Rows from block 4 of a small sound classifier, named by matrix and row number. Rows with one number belong to one neuron. Each number is 128 + 24 x the weight over its row's rms, rounded and kept within 0 to 255. All counts start at 0. Numbers have three digits each. After the name is the row's rms in percent of the matrix's.
After each neuron's rows are labels from the 100 clips, of 14976, where the neuron reaches its highest value: "loudest band" is the band of the loudest frequency at the time of the peak. Only what is clearly more common there than usual is listed. The data: simulated sounds of rotating machines with and without faults.
# fc1: first MLP up (model.blocks.4.ff1.fc1.weight, 256x128), inputs 0-127
# fc2: first MLP down (model.blocks.4.ff1.fc2.weight, 128x256, transposed), outputs 0-127

fc1.30 085:107133165117099128150127140120127134103142104082102134093165164100136121137109114129132135140131109149098104128144091079138143128073113103130137108145107093113135104089144133106098123119146143141123131172159155143133168164125138142164136122148171132109118163159095119169118103132085121146166107163135154138126163133155157141187101187102093111113108146114113085168125149130125100098132
fc2.30 080:137123129155046143139084109145150159157160107151145127124112135133115133089159095118145098131099074115143137131068159146124152112137128104128158115120144165153121139140109116115106149168142146126123118064158119131143129118155141129143129081087115128111157115110130123122132161131120088132131146131146151141137126115139082155133094121170164170155154186150155140141125166113144152105125
loudest band: 1000 to 2000 Hz

fc1.15 098:125133096139132121102065127120122137082125145103149135069120143119145141093154148128159149122137182121106129118142165096111131133131139118152121160145157113129112118208095089121112115148142111127155140168145098131141136190123116136103143150087134129145141111121111161143110117134118096158130113119123127112109189104135157090125141168176120106138147120138163106163152168137119150094128
fc2.15 110:156159161123122164152133109094122152167133115115123118087131130122127108128133090138087123173176085095135115131123142169147096112111083108121118141136155111109140173104131124147163146116128192132136132078121132152101118128130109145173086131121120104127096114138169134132111191099089132105088117171153105143186098121139125134154130137159127164111120125136119138122138120127147105151151
loudest band: 2000 to 4000 Hz

fc1.245 119:113120129160111133122129121136147118143145130106141103137107156085076143107181150164139137094163153121125103136134115141127181114131107098135117148161107140174123120119129166110136124162124136122135128117153176129111139103107144117101089094143063144077127127135141149104158105151128108077126135150123121129135143138176110155120147153133121121088151100062114076083089155141116143134129
fc2.245 128:122182136153158133123132127112130092139153170157082148091102152125109136143150136141110084139125106111128138098136161100139090117137131135132131173133134128111106100136084117155099128122107140144134092108106098130133124172153170103128121116109108110131105110131071125120094088085131100081115133093118171111161162110155091171155147115100117107107144121105127128079148090109139117148160
loudest band: 2000 to 4000 Hz

fc1.212 078:127149118100094119124116125164121132091125087158138110116109104155127116135106129113093156172107123087129156130114103139115157135104093122130116089144117140131120110112147134115090127140071105115112116115120154106090112165123150148162090118118142113167160161188125119134127160108107109118075077081131154104116142163109153106135131142121092078108120181097126128149097088134109108145144
fc2.212 077:130135097083085164117113128098136145120129150115149137129156120153170097128157097109140127131141110103102114135108171104129135127150098157114143110148151119119117089124117124131110105102124145119116120170169078168179113128129104102127107114156103141099124145073135156133140142145135134157133108132107154175136122129134107073169155110136190153105153119132134177173174110116161133111152
loudest band: 4000 to 8000 Hz

fc1.120 095:120121138119101158155139149098167091156155114154109146118103127110170097125133149106079096141121087119104123138112148132118092116096123069121139132077132144096109105073127132129135158124130127125147135126132178115123205105150147126118116104122166142102137170098107110121149133143085128191145103143134154145141142131112094122140129134128118151130073106132107163134138164124116113147161
fc2.120 089:148134130154144101103162141140093122122130173149166118111113146186088190112125137164127120121144149127099153111109135112099134135140120157136114114135126125162080130135143116127104121096122112118123125141119177082174129117165089107132142130107175111153079117099147100098170140147127141128064150147112085089112116173179115127140092145125123121108128145148137116136139129159125102143110
loudest band: 1000 to 2000 Hz

fc1.205 124:101144117154114132076088119139107122121110063132137120185154092120134138136113113062106132142105147161117065140104085129100124115112110155142116134112148139107140123166132116130173141132103159100107132155121160142136129123142160095159134141129100087136153127159132106133165117120127102126143114107102141126099118083157076147163113111086134093095154102112134145113117130143119162154108
fc2.205 115:175128149113136104134144149127132162145173129146173098114082107145130127146146147152119108102128130103133075184118120115140133133116151108084129142131166137115122159115104090120072128088158143166140127097126129143162099111128107142152128116119123175132178135151099113105107164095110116106127145117112091105149105134126080143142128121116146160155113169146110124096114138123167081162163
loudest band: 1000 to 2000 Hz

fc1.143 106:147130116113158162170099127129118140109135142095109130183087106139076102148135100154103091141144090100099127094106111136131096114123105143124145120132139057101135138185138172157123125111129147124122169134156134132134123109106109110151138130135153119108123132067105163157105096113150093128113109170123151127121106103104122116161127106144160156194140133106149109154130148133124147138096
fc2.143 102:135135133143107125138145123128091163182150143157149113158109088136144150102126150143091105104113126151115130170155157149095151119140148136161099114079151153154135134093134162106143139130164145134150092112112114126122121122115123154090145107134163110107130163174178145125158187138127106124128158129144147105184183094103125110083109148151097106109164122161144132130138163125112107129131
loudest band: 250 to 500 Hz

fc1.232 105:107162128064081127126114144130168143106126146116139091154113106176115104143138169127129103155103117128151145174136124093113145093128149114143090127123098116175137125132121143139110099146136137139131127147131107109096121110101122123079119130139119090144127164162105118161134177178090077138163152084135173098117159146145122080124140115125156109120117119125127157138097088146118120146101
fc2.232 113:121105112122095133140143121159114065137147118129137155092089116125120100152172121128172140123178135117114125132198136151161116137113141085110144122099162122120050100157127142134134106160136126155121136154121160162129103140127125128115093095127125132077096091138151106113132110136157155095089121135120165160147119115104142150115128154164153126140104156159105128152141123098146101163130
loudest band: 2000 to 4000 Hz

fc1.215 111:148125148120094166125138120105159093093147082168126135119101140136112102122119135149135133110114125156127122111101129118136116124150124142160108085157170097136142166142139132149148155083100126108128118135132160112117113119138054125124088111082107092039152176127142134113156106128128101117110122135131090096126144126085124068118129114135132118095135140083129103158108149149142123120137
fc2.215 102:168114079096148160119135106166108116121127144156165145129128106091145142119114153143119110129158117111168116107155132138104095095153131137108124113134120106171085125140142175083113126158149121148159125112111103084161093162139129134147104127089128114113083119141131145140167142118146129119139105106158152119086181152102126112147133104135104106148099086143156131107108059104118166118144
loudest band: 250 to 500 Hz

fc1.149 093:120096121144151111133159128086124127150147157128110140117098126121140137134140131130154101141135145158140098136118117131103104100098092094161157170122139090169121142140120099114108097167167160119118146119180168132145148127152094116119167157137095095162134113184095085163135103120158141099121117137103161089107113094123122154129145139103126126144092093083143141178123112139158169141130
fc2.149 093:101143125145102108180135178126174147155080082116140148133079157152133103142087136150119129111148130083139110138146120144102130121153141121107149124090126168119112110127121119137120086142104112152106125146078182104090174135116154154133076147125118145127126147095140146116108139127099158147143079145136131167105148118153146097135147164155124101153144118090137149135177131121139124100129
loudest band: 500 to 1000 Hz; 1000 to 2000 Hz

fc1.188 104:089141151164126123138105140136113154124181143097111111158114128144128114107103117181144173152147125140126075144126149119109121137126141132133139123122139151144132127095112120057141091145158134131132100117067131119099127120138173151119089078136130123113121167132131137120131148181142135140138150116129150183118133126125151149123138141140134181166160114115090171152106105113159153110068
fc2.188 103:097123139094143120101173105142176149102125182131145121073156136123137165162142113105146154132131147130098115122151117106131165119091106177124101118137135123129174131128098139132112141144114163125139129142109145114119134131132104081167174130130140180111173072151139173136117118143118121173106098106139084129118160122112142101121137178140087133104098124121160110137104145125156127158113
loudest band: 1000 to 2000 Hz

fc1.42 091:103131091163120140128137124088141143092151125134068093152089132125120100125123116092148116140126111172120113124160086136104159112128079097136113115120101156116131127128131130116100117103126130142092124142083126148139107180143136137169115091085118115094144096158128113134115110157137101124116107125113127124104167137142123149127112138125109150186072089078090119134148136071139082147141
fc2.42 087:089126122154130064083139126084112107155136115139152140102110132135115178131119161161131119101106131086118132186155136125110097153136163103140178148158128135116128148150139126169101114116131163172128125142098097106143176100093106119104137156122166137137161161123148107072143114134092144142179156122104086105121147169129124126140124141108088169116141139115130120140125121132127132129133
loudest band: 1000 to 2000 Hz; 500 to 1000 Hz

fc1.21 094:114101113116114126146134157116156139112141116114107079097120094173123138191112114091125129106123133153109117170174157128102103125129118098114118089147121139080090093156143148123153155126119105118141131164113085131120148153125110159151129125119080138101148128156142101105164182127129142154123149135191142128175101164141158113156106124099138106163131125152154124168128129120087121120110
fc2.21 091:193105108129160125123154142144120127099102091161100145195118154132146128136100140114155105156138113136150169160105109123153154099105132102146123135154120119117138136165133074120141166153147083104143110165161172093146101181132118110125099146149158120114179141114102132126134076112141119164130104096101122123119130138118128099156089118097158118124108125123101132121127148123110161108156
loudest band: 4000 to 8000 Hz

fc1.181 094:105128132145164136149090136153094143101110128129159103062127150123154116107163098123155136117138134144155113117103125123134134145123157152108103146108134112100111119143151081150149141140151152128134133116130087096155162126085120106119133104112092144171140151102165187125167168105152139165125141110176126148167155121104167114099115132130139102096140122115128097115111184174143174127113
fc2.181 099:121108155159129131120136125137109131130154152144136140154104164124092160154133155099124116117146117127146102138124145139150167165141174170140107158174166096125166103103165121102101081125170119099123134127115159178103118120162106096116160139131128144151095132117176143126184140122093074118146157157089120156149127130141106129083110109141150101164159135145143123138139168115127116104146
loudest band: 2000 to 4000 Hz

fc1.129 093:119137155123142165135126109121090135134123126164149129104125161177122121158116143148107176140143130124147108098171086159120122139140096153144110091155129116110103093165096122145162152145148096096145088143130131127155132171172099148122120139127116117105127102147119128167148110225125131140101121134123146161110129101128133116119103107103094160152131157099134151116129133083125076135097
fc2.129 094:092114117106112147131150142152127130137131121098171144135117179157167116106193126150159165132163129093116118129106143136103062137165098136116123153070134127119141147113124139146113076174139150112141120127103137121115136136112155110113121173143152134081090129099153124120108146108172177126136143154113139111158147110124123140112119156145105129127139134133130143167175170154125154167156
loudest band: 1000 to 2000 Hz

fc1.49 102:164158171145119140100105135116122135132111113165124168117120097154133112133136139090122136126116122147137149113136143104142142154092089139106127160096082081159112175134101180109084115076139143089119151139121080142111114180148144134168096121126148136134133120117091183126141121110104117120146128163148142177181156127137125124113107157145169130157157105117153145146098124154131120127124
fc2.49 089:114105100136167110121137118130133122122091147109093098122095165107106141164134133206144168145138125121121122164117121128143143148146109111119123111151149154150094109143091109145159098138140129140143103085131159117163158092148114132101108160140099115146071098135145128117127118186122138112128095104144111140075126093120178119081151159164105104088122131123134132096141163132107144141105
loudest band: 2000 to 4000 Hz

fc1.145 090:098147123102124123087137139114162104126134130175082156163090113127112152085098081100138140141146131134135116121145129163099142094109146101150145110147114156092140145143113107114103070130136114094101123093154139144101106095084173127125122053105122140155132156095125108125123123153097163117136149144117124160129128135141133139111147129089110147176087126140149131107172103130162119145150
fc2.145 088:100149112157135126151118150144093136082088093100141126093128169140126108146158106112103132157105083104121072131094099135137123147122094174132128111124111123153122120117100097084114140137122148132145133112134135140127114123155092180155130164120156126112146115165123177131076138096090113115119103109116101134153104110136146164097139094104113132108109085121150122186164142119104110097154
loudest band: 1000 to 2000 Hz